Rows from block 2 of a small image classifier, named by matrix and row number. Rows with one number within an expert belong to one neuron, the router's apart. Each number is 500 + 40 x the weight over its row's rms, rounded and kept within 0 to 999. All counts start at 0. Numbers have three digits each.
Before each expert's rows are labels from the 100 images, of 14848, where the router gives the expert most weight on average: "responds to" is what is common among them. Only what is clearly more common there than usual is listed. The data: cartoon faces. In brackets: how many of the 100.
# router: slot weights (model.blocks.2.mlp.router.weight, 64x160, trained with AdamW), inputs 0-79
# gate: expert gate (model.blocks.2.mlp.gate, 32x160x160), inputs 0-79
# up: expert up (model.blocks.2.mlp.up, 32x160x160), inputs 0-79
# down: expert down (model.blocks.2.mlp.down, 32x160x160, transposed), outputs 0-79

# expert 23
responds to: beard (99); green hair (53); hair: long hair (35); purple hair (28)
router.46:485533548485506589470556474562541496573480539547432556503511486434489493539545564476476455481563477561530488515527484483529476504431494440446504550520426538520495528485500507478445467488530480506529489460546505435475486472530514484473520464
router.47:532564480444539482543544420538447489557497482486473531531472444562484548449516503522440558512436512516476541515499508501529523560526497492459524458468525473452493516457511462480442442481531515566542488527507575532573498485451427552576426533
gate.0:531540515524489522483478484472464520527551504528490503567457511497497507508508453459527537546441486506474500550470475531423542505542499528484494557477580468482490486531468451504537512565428507480467572491554524469559476450496442554497467557
up.0:486494453524529487514525515541496505480472478440491516511574520546565544505565509461421482492498572429500555492501503519524463552504603501483416445454457520521464509482486508518511442383561537536499455537470532519510553491431533479522508455
down.0:513477525494539495528511592490525495486501530496519395481468522474467454544425537535553489504443500500452480557481430475478506479496489551534537433551481487546513516496523470476521565563443490481480545574481529500538502514494423536467481498
gate.1:517532463555514538515443475496548583454573483453549502459473545520571427462510526488539465508552528476461439464453506464444410454501512530589508583487547551563545525497491540616549558513508493454466514526469537502472496518495540454472523474
up.1:468505489472496607538523496561579605535538483521499507504577486446496545416545502440465442597523490497535440527485469486492495507497524491481486547480451513533588538486507538436525489432470438476472442478510460524524487476557535496511479492
down.1:516476536488529514491487470486553508505528498542436425531509488438514530492527503538456441510529495407465526485509506448469521440423489510523533505543500570506499526537475579500503443461540493571516550490481507521527470471485599526475498474
gate.2:603529534485534457480505453476494469479503496490499481470458549507425507545482499547555557562437498541502465477527515493493509491531402469504474487494530494476478448485507533611561540621500460449513543523537481537542390493511480552479526547
up.2:568532503487540452521477468521424474478491523443475512477444537560434539531493422496491588494386532478443509526496499498494526560572436506466487448457543446478500448452497484584563456576501488497535570541531502546553482556441438561520469528
down.2:416502487495470504460514506527452552467520516484507603469473468576476500479477496461475542464548496503515420533530553485512437522539532495413480597488472463500472534467481477469452499527494441460502454430497461509522504536493469449526576443
gate.3:499453570572513526486448458427520509460506491527550467494506494454490490497445538495536478477503560487532438503532491452509485448490510555525505534501553503585501464593459497456581598563457475444432487546472450506513468487475513540471529484
up.3:448458561518534508493612440535478517508509476563417547495596494485488565506468519524476494528494473457488467496524555513533493501504525544488567471488445523471544534544489567430425454457554504549467376528495484478512431484562512478536468449
down.3:452497580460534511439601432515479504496554442534508532494510468532541562536469508499388473444517470493478505451515499484484433456454504434495521515560485490534472550495544509559447472475546488559498537504493536489549513536426521531514503478
gate.4:498474472587494439502467502454544489447542535505552452470525470512575485486477503532512472474506543456518504448540536494481497444495524544601505489497497542545523480561504506473542534495499527474445451550462508538498439492466539466507507453
up.4:481542547426463502574502531500507540527551441482489505550469440467565548474434497479509513511506475479497450453530527578467557517467436537486459489557476494486460477522493467499503460468461426530443426533498527504532547478569535568519452490
down.4:507469523501535495489532500485533482443557480512468419509445505463534533511496509497541472473465485406425492496506439507441538478427487587521555405540501539572510529491520512488489480505485433512508549521426548550568485514541504595478504489
gate.5:540475608491479525574535465450502466472495542544504476476481435452455450511446574479545504509478527521473464399443491522495482475528407530500471494559507564564532537564522481492581562621453433463497479538536529567509496464509561482473527540
up.5:457463449511458541604521514530560594515507418450512498502547530497521517455501444512514407522532486508510442480490512451479482470457528520537500569476421551409580526509489557526515527459495481454522516503454498488457454558532516456471483478
down.5:507504501526540451556429514562578509459549503467467406502521478490512513489476452495511466469553459455549489470533465449563566471456506487604490469562466572477562491527528492578540534508528543511568541515535508544485491486422551492471484511
gate.6:579520461448590454503477537482483503496481523516505478457442549466516529515533480460475509485453507564485462500540489545527447539564397488485495501454526467454599511489501492576528490536456455394508573485500500546549495524508480533528559558
up.6:425471549528406433527505414552474535509479529549495542554501430509546462467480548553490518551554491475507546526444472459477527482453578492489466476522492482566408522461509470471470491482505523610472456542474531458495512494485519492495440475
down.6:536430451483444466571479563497529505544466500488565435480444554428448520535598472556573488486476454496473551478484426562423553537453463475545515417487545498484549500554519495483599462498556565533444524575477504498529523505511501528509422536
gate.7:511536480507519527434432502490493575486529468530530538531575535538562528558494458545476517514514513482442535509467544489470465466544453457515531522493546508496464485525404526578474454538545537486472517486509475439520463510471514431472513562
up.7:464512486520478519410483509528437545498487521506501542523545569525519532552505474508497576453453489437458538571476517493454511522551436461464490462529593462472423428472390474573438487489538591581501513502528544457560483537434461463529457572
down.7:532505460520392488519495454493447492540411528423504530440454522438472523463536543481469574493553499523554483526562539508490500455509466478479499491515574484471482498490414501501530436501570534425549555463513513540542519533435521492549429472
gate.8:498511466465530469435460459501509580493569482456530523526500522552527544494505471517513507571471561489458506531473540521497457539534516514491511509465531489460486500485423492591448406475517527520471490542509525454562467562480500531523512544
up.8:462546513518501495558516514492533469485467493498506460465477472471479449500467541538510436492553443513522478413563511501546501443442533525537512534541400534548556529504604550467532524489538462462528482550468505524394478475574534486438530426
down.8:480492521509570508446509515520562527480619465595521487564533499580527514523486509514502432534456504468454520495463506498513458535481559552545522520461421506541527526487557493515465536470455450569446478532454486470484474475571494557455541552
gate.9:512501485484485480497503463528452513491505500438493522515554553582521572543475411459421503486432556410450560525542596511542526561517536490500409443514522460506412474495477525510507434523538582533533478540514456537514514495471457445501506463
up.9:475491500506530516486478547486547497497458504542525473465466473440499426439540593540565501484582440546539461476474403466480463441466457501517576534491474522484597519506528471504457560448480450479499511432466546478496469539506550540495513533
down.9:462530507439467533442531456509440564530512472582522621533510473600571535495399491503385519472523486506447497471539569472519416460503503507411480572502509422540477518475485521562434471511482468471472478460528438481556469474502460500470492501
gate.10:498504476616507472395482556463525453462593511508523471439501492498524488505462497506529451492505510465502441508503543506471548464469523541545539499502513557549499509556487524506579556515502541475405432520482519553437468470505496511482507446
up.10:455456453480557555434554441502514522459496465473509496472505536544436551525509516458486480559468533480476547515509540461517442497487516531484415465481432500485496487490524538549439480476548570505515500514477524519538444522465457469524537472
down.10:454543477503445511474465472541497523522494488480545589502536506535434504477525493504479543517532486571572535475512560512569458535555509436466451588421498448428513494498481495521503472469511549505513465453562449453462506484471506457509480509
gate.11:470546481527543451460506485468568530448526463383547448421491518504519484456472485479555430529507523460495461484512509466497459470474572562551489509496451564520571505533546533505527583439495513473478453508460497536473484520543528503465553435
up.11:587484513571500524432483609452506458460570439479482473445503478486493492486422511511606527497507547501507537546461516522513483505476534491536508558542532543512444554491526519488554528527467473487447555481512503483463465436545479509541563445
down.11:507503497581431517488483595503540466441516559470480503470432521495464462536480509540595545542505551471585482617480463550492499558519529503436519455520499493451479551529507447436506507462490463395519494510503545505521471544580413516513476544

# expert 31
responds to: short hair (34)
router.62:552574501572532464466470456487532527453501414486528428432460469502518507439493446446581464506475480463462490509501483484489435523571465512617563475495519540465520540521458456558501467481554528489494551496412459483567508534452544512472533544
router.63:500540462474518466434539466502553469481440457467501525519454532553488478474510509521578517530510464598446479546510472545533456495505498481526479476494550455510463483481512455561504397449470520459510544501507474422481519505537444548485483565
gate.0:481499519463484538473546507498529511543477457500501429441500454582439499475553506464546537455531564484585442488527485449527442514466453515456449478460432477421518529444473505539509533472504487552493491497458544565483504437511545491446495488
up.0:510491427478528493567467462507492511413503495521506548531527490459543530536490503540413459500496525477403540501472541534459497522532549475567571529508537496547482500555519497502486488555442508440484523461535509483533529583476467463524515521
down.0:509533515504469566495471386493453521507545525528482455473456529502491503500467486448551435440456522498523583556529464536456457503500555510559459496498474540471531523590543425553474532544523507519485528469533461525547585496508493452543506515
gate.1:476466471489533484511497402495545440463542523573447522474472510497544516559520554565459548495433550539519473517456518498456542464444456534485510503470490515514501500447511563487470509593525500503533425545511491508474479456541506453544473470
up.1:556568474531499506524441500468550428475506511505510513466470463461497496472465510482470444511522540487526481466501470520478543547510472516524445521521474518526534559433592490559489513569465492469542493423495451546427487486554523549455533498
down.1:515596451494476455488434501477516505496502568452525542501385536567513493462496479526472535499483550493498523445506487564491477515492465540530553493532432565541483517528535477563521448479517536503497472493506463501452480586529488505538447486
gate.2:500493543484571594568520572475546495458504546550449453473548457502548486510576558522479547457504504523531528492481517492537544456443480509496574494442484525505595538496471553514456495493504519516558452545517480491473497442490500520501507485
up.2:529494529465515531474502485458519532523463547533502493518442463439605490458439514521467522465509546469494525452556501533590549461496532586516517546515471490594414556470551486497493586505507489549481461489505444510486538460470513526442490514
down.2:557584466459516446455485542417462507543476531504583551535410457561559524506497541611499534487504544476432544499521466528506475492466472531548550499521466487558457499522519470574490464454499549502507461505493482426461514570461550506484493525
gate.3:474465480451470513510563445490537499489499488563474496538533433490516448506462583517473545559506530492527443508438519496505555478442445466452534534490483509540508490608506531517462503490498495488581470502494479566486473457553475505469505525
up.3:503549459479476505557535559542484489495443456550498452500517511527403523462498474469439528575505522453488456441586491478528513531515465498531476501515481505480536536507518527588522512529481425518389502477474374533446507450615485517493505498
down.3:549517428542429550514481540504484486519562540550510481459545472548488449451536454484430547527497525462503448447483485565473566518553459440502403582464458541509452504568502500577528513532492500526462544520492476540421478495551473494468445468
gate.4:430480514529503455466425490535542444490484546527463541586479494503504572523498532544518536533449400529463587567516499577544544502510496539525541493488528408522531439492533504485407469559476519473503472498543431477493597545494436473523471512
up.4:449486514518486480509440498540521416469466498511457589568476490493503536500442515495525500549523446556446574503515532573519503529546524528515517490468449449498517506527535508479477481528435528492491495473550442489478573527572457442545478488
down.4:511548470506510482485500535478474462505524449525513532453559441490532535548493567534451425559516497455496417524481438575462482544536475490481486479521483570518493459533559487501509529475451453481459508448540563453452460519536550473443538498
gate.5:476505574493505574516553513481524512474554530566474486423537525503551464508517523459453487388507505483480526481439517517513499480453480489484582524494484551444510514485499530516451490537516534533443454510493584531448570491442512455482509472
up.5:544538465537485565502522515504530449501528417514505436508566567511525524487533484475465536521462545544496478527508579462444522519520509489510455535471510530419481488489480538533492552560583496441408499479468458515463437475496510496539518442
down.5:446513540561490529542513524495506461524500421585542448524660521487508478498519469457502510495524477529503425511476554495492500538572564473450413527456578478447503436479453515477513563587535474464434501467517502503474466479529462541479495488
gate.6:471457470473495433524468565558554463516463567482455526536529531546509489529514480557521500541518463532498562542529463548552562455466550539469503482436482439465502495417507514553488422444582507472501472571519464479469555497552448484486453480
up.6:508506498505518511445524473466467548463566454514533464439494448474540484470457510437529517463486588500506477502495580412452513504504479487526485517532529536475476470593499504452500570503477494557513497447475528525528475478417522536518537499
down.6:501419469500498512482512508540554571473460549421407515492419549491485483502504446552558494501480506550506577532537507440507488446503577544496486475420482490466534526465482534559534432488526488543520466482502528495496522495443457495558469408
gate.7:496476505503428580577527542443453511492545510506499503553486503455495429532554501533443533534523507471490544386517472473553446508516418483432429462522517537501486570491490479547523474431501410601458509529485445524512524540534584546534510547
up.7:504514502513551486425445448528566539484498502510481485467553456571493609477440521485549450485446506526516483588494531502474538493471548511558568543470483517471529406504509549488475523526550559427564472490509525494475482483484453419488499430
down.7:513535488489449512597519489488464485459532481543432475509435504509512463527511519468504487507435464529500540492483465495527500455448454512507490522551434596482468507544455511497483508486478438532511543530492471526497521532509574528550474546
gate.8:502493469528537547524573460473555449518520539601482487500545380422500512503522557449477456462448504580534458504450454506572532478455449533499478502442463445539552485490534518409449540493484463477520459508529523529483469478510480461521525494
up.8:514508524469480538549500447500452466443472484528477520419451536515475482491460501526476564550489518505499634469563609484461499516503438483511392441543466490515504509541511511502528523525566559551524503447485508512450477526521490526582473486
down.8:498590506491527502566535512456500493472506505504514513442505519507519395441474552512530513457569502507485511471504544529530543599536460478508454494533470529449523499484538525518489488496466543525543444449514543505430477528482571529511461475
gate.9:457443448472492521527595504582519474554475475550465492501595507528535510520573501521387513519515518569559533585502525445532493449453549451429543522446477491496479535573476525480448481504494552469449520487453567518501500448499500478513436483
up.9:535494561539536500506440479459483498483505542467489406517431495455512515536428513495553515495386472473416397472516432548537544509494479513532497432531469503524503458426511511462527545564488439529571498555552410506513505515504507504413536523
down.9:559437489492525515462502530557423502464508512447516410475517501509434558557496485448496526523508470523538454467569535449500533417508578496512514543478533534550467478515528492451459588529471458466582531431501571515551500502489528471465491545
gate.10:504470516447551549545493460503527486503515564533449500476534404460544533539518530479422503522522552527519516485435501479489539446434515516464518514485463513501558479504541566491476528515479513481503469505512567585409480446515490469551493453
up.10:467512470532473464478476430498505537530442462531510510538493498467505475491527521490392465469516576453525516586510523441508484438485541425464487448483483535438482535477487476512501531521494568534527469462461485532511382455386504431502502441
down.10:497605475516464447463498535519494428570545412533535576518540473506541488498526550573423443552541576456500489536563462489523477521580522487489523489510475472517514453478488482508503459535539557473430487455493541431527437569489534493430542466
gate.11:466465525503526520546516456544556422445530555522439525481514478498502531541496555536457487513497503546504504507482527532478527468455517546458488521454432487572578453488552544443463503539492533484530459534557536533462474478559449495521467437
up.11:553510408557487530497516507475501535473500458436544495499475569513466417471472477492555456447548489542539549404483515478489517555520467442570540511512468532505469578499514500489467520573486498482463511451413442487465459499482549501524484536
down.11:510563468527499524548527423584503548556432481504411549510463632478500430596478482446546487431479512516528522437551500520522520562529484486484498547464465520478522545490507550484435459529478507488501493530528477503487442480545462521520508441

# expert 6
responds to: sunglasses (95); purple face (66)
router.12:520448531593487500517543577517462446428489502476426510531484531538518508543486499510495511479462448434396510464493587547562505515510444495525489492570485509552522547502490518503576507515560445450480493556557459482454496479519487504505473498
router.13:511531438492464467490518535578485501561512479461446484446577565535501470523535425495473443467536477465503481502525541416450555476441528472522529565475439469486477468536504557464458510496507570498526538535496515552453505428557430484462415412
gate.0:495499506487510511500513464468493400550534544497517546500428513498551533526559500438507519596467499571515503512507457474490460549545438541541484488462485504502461505496509513458506511559521482456499522484513490516527537541468500558559530526
up.0:517547548514474544508494535518568448493535505525483382433516538535533404521523524459606494500497488502494539445464471521428531465498464502602530554472445531521521558542529508434517439459502519481511508486473525490491560472506508496476469463
down.0:534508471490542426477459511501561436523456489484515480515459438505508475547526456567481549482519578503488571537475494532417527477544425460544592515542490489422565523527522455540487454461441460507478479477452468501519515621434506530517481514
gate.1:577491485483466504515526533472461533573489518473542525485461506451504445500481442512531508482547520532569437479447490474463522495524469427486454498539583499476441540449481426427513513462515486495503576422499491456531541491478519524532497549
up.1:565534523542443487530549556525449513537482477450492572536503501494488440503467431509475488478521502512501473508514530531506546543542478421466438535563564477470447547479485453477534495482529495502528555450541480456498476485513475503495470531
down.1:537528463543437467484495476470524455414449440456490488539490543564567493450476474520534509492584531472491571464542560566540450554508503478525455519478499511553553520511496519521538459548501527520483478488446465572494474522518612550470469482
gate.2:521504506508495521505507513486499451498503513598516529529502502472557506445475503440499543489570517555504532511472487501457521483473479481545552499519476504468440625486592443397570516492516475442469493436485511528505580452498562450518502549
up.2:576507474517499412513492545455533486532448589406516439525436472466499430521543480629483547545462525541475498489483478498495518494613513497478470502507487508517518496462480505585473521489539510543501574514543541490451518538464496509484508522
down.2:560515437539502482502491553439534476410526474478479515506429472463581507516463513552492493443542437547442454479506577584485557542537442476496520499416570480501542471559438529539525492543507526484441455498475409534517510538507500447443489555
gate.3:461531499468488525443486507538548521528438486466486445458536543541481485489525469436476452469569494504534558535503419427508536512482588440486490522455487483464495471480499519532443473486536556547501549402473454489489469490501425487466479467
up.3:570487474510529485539495509438467465528547545525537524548453455439543480492539498537469541487493507547521467496531545509549482478542477482488527501482569511472486519517464453407504521469460487511500546533515565505526575508460557514533542568
down.3:507524507509438485455483496471538482541432503498600459491458539530516496504491475474429541519488481461547529477456452470479483498463467558485548514552447430473492471463550454479493505479493482520453573500493538536538491557401498553487477431
gate.4:523535431442459559524479497468565524568494484449508467476474494482565475549445496436648483439518508555574566449486436468502468553470438493493531554529484550473511572479478497482551500540468449501436540539483445444504504493500522552495494508
up.4:464457452512519490504528502572495497426492450470503467397547514558508512505524488552546472539560493447502490474516547439539502485426568505535526513534517483541492446461493560465482504529547540487522514501443512521456481529484498499417458453
down.4:441546528451480504448507542522487551598496540547572490449536450501465482545515479420485455458483431381515444503465456451488469475496547518509541473496471437491532562446538466462496547499514480528508555461511491503508488550511453523457495461
gate.5:500448459569457472490547494483429419494440523485515515517439543539519483515479479493503530501448502520465441524456534508483479523598525449524484474485604511463522522477474510467524533568542502463497534457525495515505630533458491473488514519
up.5:459509562461558449476477462485566518466562470550521510513518417459456588454555569542508511555527526507520491492500453494510486483434525566511525489489456525533516504520532449519462455398423461527482466568462587474542381520493542581530474509
down.5:554480497522542539565569487509493504518500500496489493440521484457544543570555415510578456497481471554484466459489507526491541568520509472497504501499463578494525456501521512554546496538498429441502544452528459490448521463550452459524517503
gate.6:496460489517550491517570476473504550431543483507554478490492467465464553472400562490546545450486536487462397525419563497525477473493472544529501466555557469458531469560519486494486545464523484540556418542491466534598510521455578517493535552
up.6:543504519440505481620514533500511523460503578495474502477519546440533474512654494508421498473516476479493464479587517521467535517501554490390468422509514445495487484455520499477509443449522530532583446479507514491510483532508492471501552496
down.6:442437532530539545534516480465484506442489483460523487443432521459513456536534516542504525469529478513489460513458564566520559447469487471499510466512569480528480468456416510470606480539496412427545476410479519531513511533531476526526479527
gate.7:519520457488515512512522435521461519488517508442492575512518485493468526493411483446504481511520495592458487485506576484426490569522440499432487536528445460482441431499470537407488540564462509536572577463524522580498466515521489451513491495
up.7:533549466526467613513543484512451561514503467522529524564515502489495535501416483437473450464510489583494482486495548463486472503542446456514526497523446510436445527474518531452541508535527464501540496422546424578427558535529512426504557462
down.7:430538537465428546388468494511520567555549418505452473506463494475535498548520587533464536521543473553515498596484572541534518464506497561503496483491462462565478549516502514483470484484541536453512495467531577506507424537477485459501543476
gate.8:504547539463530566541384537475545527550489458530518428509492523451540504489492495451504499425519515540559560452543448480532512592447498514443484563497529527526471591512534474440533495570450485517515526451441451478483539468530531469540503490
up.8:522515463474455523520434532563571554528501490461500479453589524479528546525503479485473477530588499549557449521510492444489508488432556489547508489468504521457485451532534564470511492531526560445543506445422532556445477463529487412453460443
down.8:509539479415458519490487498526485499612489508576563508509510492466435542505515431475433474537465553482544458513482465434478480419493547517493517423503439444505431489494528491480432544457485450505542554460472537469547547486499436487511510468
gate.9:524499471381551558560497515460514507536530521531511519522501506389427482490532529454456459475520470563521471501505480496511486408470585511450497519501454545513504494513555482394457549547493489508532525420516479475482568464512508471552551548
up.9:488435505609460427495535500505464510469456522485487455539481466590499516560495513575536517545470513416469510509491482517557491556505454535474446420550519486522510518384487523573559472435521453476471434623527473501506419516493525520461493487
down.9:527483542492503592466507486464494473472518552504503502495482472442457498485514457515484531450483515443505508448580538523468538536545514516472470499468500549540514479491479548504552483484443503539515515547452425502436511510525561511440517510
gate.10:452384443481559524466586509472489480478425519480515488517448517487466476497474561471537521376441489492473523580479536517562439468437485487489515532534450463465516604472483476527508550452519480509449497511500460545476510521456519481547543470
up.10:486434445478524487513560521504468489521460504508507531512477513489413501549434532499569559391426499473506447527444520523545537512396426456515543497581456454525496531487539440469533503526452485427484500551484477474470539447507505549507474494
down.10:445460462530507521476412516554517502584530552509445457529502423530499490525416545454448521495510418543557515545448476538463494463490505448518517481502497477508475477551516493461461448495497500543449522533519493481520526560426381558465499553
gate.11:526500469461479461449459486504480483492480609470540511450454522507514493535465495476517570512505527542516451566510515482434498477551483513470469459446473485473434496504464464503446527480547527588517585489490493554497595549424476458467533526
up.11:552486477510473485463500555490451472553418599470515472461491537453571446484484472428482531473533498497505478580515538527503493457533451488444472491509522454462450582484467484467459542445534528526497535428535485524521580484450464487502551512
down.11:438513455400529466471537536486545536462476506554515441459443496468430463529457546457531488542486501514460467584429562540503462475508471505552482477497506463517466465472551452394493546465503505488458454538499509500464529532533486517506574486

# expert 12
responds to: brown hair (43)
router.24:537500500427530462478505530443540580495530500586528508507529436483435494557432523557485558499492475460529449500534517489541514445494500461537494514515521492539468520506482488539545499539521458448488422519464523474439533440576511433485479571
router.25:536475484531481476535521484478511524516485535470438534507499498567533482515526471504602472477507531544554560491463506552485527545521552458524532538430504502519507478493420477512532415438509553494504554506562515496491562442451488496488435509
gate.0:502499549476518472452543473555408492432471472500430484487556483496482515527435529542462520473581441457440466526543500475486504439474543519535549465575471501517533535478528576484482533523525568504580467555499500512422481527526492486412496525
up.0:421549568470549550547488541562485498400512394441463529429534469480525494502484521456471548483487441497467547481525591515554505503493555539461455526488438528556536515529489554523481498521451485534417488526491470518496487555479478542579462481
down.0:557445495522440500496481442436508562531509506481524464462476513612549498491502434480471488523502539564538477577498547431464513476486491545530516527480506450476519532542453456481534512498427546517516561462523550405490547478472476562502521489
gate.1:449467452541473529491480444534561458521474531477525478449545520526545574480528483467464460498520558459579543459542517452523455524474516524505486458461456546440541450489480561529490472487512529495492475478441509556525440545461523526510521420
up.1:552589518453507502423582489524455584475528424464498465400462574433502498548525499487454497494536486479472455549537544453466524421496573564483429475493510525445482490548543508431511542472501525574528494488509558484536484504502457531471518507
down.1:491578400533514436405488438511461503561481476451547463454501566414514471531487466514449407463537514488496506500433569459512457460516582542562524493488462463469467521509472471482495559480453561538472532477475484380462480519483544461515551435
gate.2:461454600518540561477532543521505501409585461484485478444504524536490489516499521441559563495497544502509542500403529463497476510498473512502481472524476541508533564427495567439469489434511527514481514463482569506543474514435515524586479488
up.2:504523429428474414535529452512517502506439545521515541523439489478520468484486510583473469500543467459473516482580466561489509509495486480514532500514476474490493493514493433531549487528468462543543476547510437489450564521551527503406499524
down.2:425548513527482440507535494473481489460537505495470572473485523543586467434508483490559527539545492545522543492558483417461480561507469502539485568513492481469484504583526502513427582509456506431466460473471502466475493524482485514479511521
gate.3:523536520436527476503482520489567464413585433533491456464568449450496498469543540544510479505493466455492551432540553456550538452484455439584442545530508518516567451569584517485483528520472498487552456530471427490430475479535530522531526506
up.3:535494523489518480563490574480539476445494534514487437451553451482569429505593517505610467455462530498471515465416502544501532449456478504511505590455543540468583536517485524530496497441471483449466526509523501510461549490488488517460521519
down.3:462565521505505524539516494453420514492554482519508535483453434503547538508507462492532502428546505459463510530502552563499446497484516565551467557485544457592456539548517487513482454525455551467492482481512517495498510511510454475477537490
gate.4:507508488459514561540469487435595453455485494524505455450457500465549382450496532502497479495540589535491540428507469533468463490502529514497494483475476586481499596466550480450428560467430484533576504426492469556506544498512524518499543512
up.4:532498525486494457463511464505494540534473504539511425550495487532420547527498495605469432466498434455529448495570420487573483504499529482475500500543522443493515451430519468529539411516567504525517491586474514441524435541533549520396529491
down.4:520470538484497432427476463518531493460543488466497486548500550510472498523512476532420428496525437470551425480556511480614485497560516497541585509540487527486562454465443545491469431492509502456516631490421535432543496583454551507481560434
gate.5:468598501448516500521507489451567474499544479560551445482486465475515507437481548555509486556485485451549513476552520523497510446460463521543517555541501560540531502443595496521437536556535476508509480514457524515445463551553560525497511484
up.5:558518448550538538452452519439500476433537569477482543498472550523529511509508461504562522586513455492431538465464537505490480521550410580541533496525501472453444512524418597541493493479509431502543506510571454494493496469501473435506505550
down.5:510554483449534494527530551526423554465511532570430456434565476504520493480486513499513475435512474484451575444467505437527493522450545489528535539483459523498471495438531503544453473521478511487504516470526506585496465478469516508506491545
gate.6:519512519528522504532515455515463589526442482519482442461532545471486561531549472519553519508490485494565517494549460506451533424506572569355423417485549489456488473452527549397508555483495529494490472466508492477588477503497469520503507467
up.6:490426614515530580488520521492533489458490491470462431414529464501560492446475515412549477451557520518537581412436540499544499518475503500462471523531479572522549562512482535482550496443456531531527504494513474526514479441466559516563483502
down.6:507409536465540555534512516501537539448473558451524443480496480539537542485487522435535523495505564519502484512441491482435532603480528525443398455473585546496488466544512537493510471519519570453554437486505476532502483489560526503447519547
gate.7:484491491500567532473540440515529469433536456522540430475557475477543520516486574526420430480533480469445498469508531463533434443445488522495541502482457530513527470558528546478452551478499484538526433509449462539508508546485552503481556440
up.7:535538430521475487515458510490394575509484477455504533540442554536587482508480471503478484508525543516435532503490535529473470501557579523458484417493579513474464458434442489495460524536550546535514501435538522482559603518482484496481503504
down.7:446561506480535448546470415542480506531532390546478538522517482439541470468564596506506411464547499493522473458544574500510413510499562513528499522476524532536545483498508450488490519521455553520547432461477467443547533466499563494553485429
gate.8:550455494428537531575499498419514518432541535518527540476492564480519459535512514562460477464528564480461513419543494447458477483496435513533386545498463542528552481464449525465467539549495477532578505502512456541402555510503517503509540492
up.8:405553475561479503406492486575514522435501443446518493482601483547548470507454480504494421486507461477439474492549513469514494523466533522543559511500450521483550547612512499499489477515506510510524478524457499499456524542533511506462495452
down.8:508463537554495478496540429458570567490534516539574428447453560567504522512528455504550479529519520543521416523428506456514483520481510498461472482549573500481589470551513510552553454506499541487509535510465565441478501545503480529465524503
gate.9:486480547492553545525499460457619472488546459516523444476500487444536501458488564475467437461455528566509517486494537449557457434506508459467422515447465541539493521555480512567468533473499491547441495470491455543542524503435526490483585470
up.9:472480580530519582438519517496447471471523506517505478431541471513503456471459496462455517478561477478572462510510445426564492461439442496490544480536475510477484586510529515437492587455450495565540494466457485547478450472493510457449502512
down.9:541438551542467493473509478441490528462479570469551466410480513552490547564456414469514553552459562561512464505436450472467533492488493502466459438482555476474493496562489509533560492492507525472509592510460554487464501480538478508470512571
gate.10:517419487502495522544515477456537498460472522512486446431544458486552456531507542524551461481562544501529522447474500488481477508462510495486463431517486524476498545468508540440506565408502459548474458568470474535525487553495562477473527470
up.10:537539429539564460476457520459546542487568482493583476455528490446545543463501511490539461571508494475519451435501551487491532502467560484519510507565573502482519411483480559468463453536546447485544443448508466480444465506540512530492462460
down.10:500583389471476448486444504483489519514432534510502574555510432505518482463530527510465428552497431566450529446492599526552447488502470546507615576494464504461529510435457516495410501487517450511473534437541502466459468511441538445497479468
gate.11:491447517491553551470537465546572473451492461468535416455551496491556416521542518467517444453488491513507462520498539473514470477452528471435492482466437571471509465542514495459498573477471528482577493448453477530497464519435511484514542423
up.11:482513516527484517637508473410544599541514444493458457593501464505494499488497513535511428429503538504495522502489518547483479531516531494500533498471507569466561504517468477531466497464466439510438493494531485448525555493531522462534540535
down.11:489495515431515559515508524513528450483503421523468567591505468486474519475554601499470486448559456403510486512558531520546494508514498501540504501491427538563497535446509522441460496482510443540504445500460451550505539530476546475507529516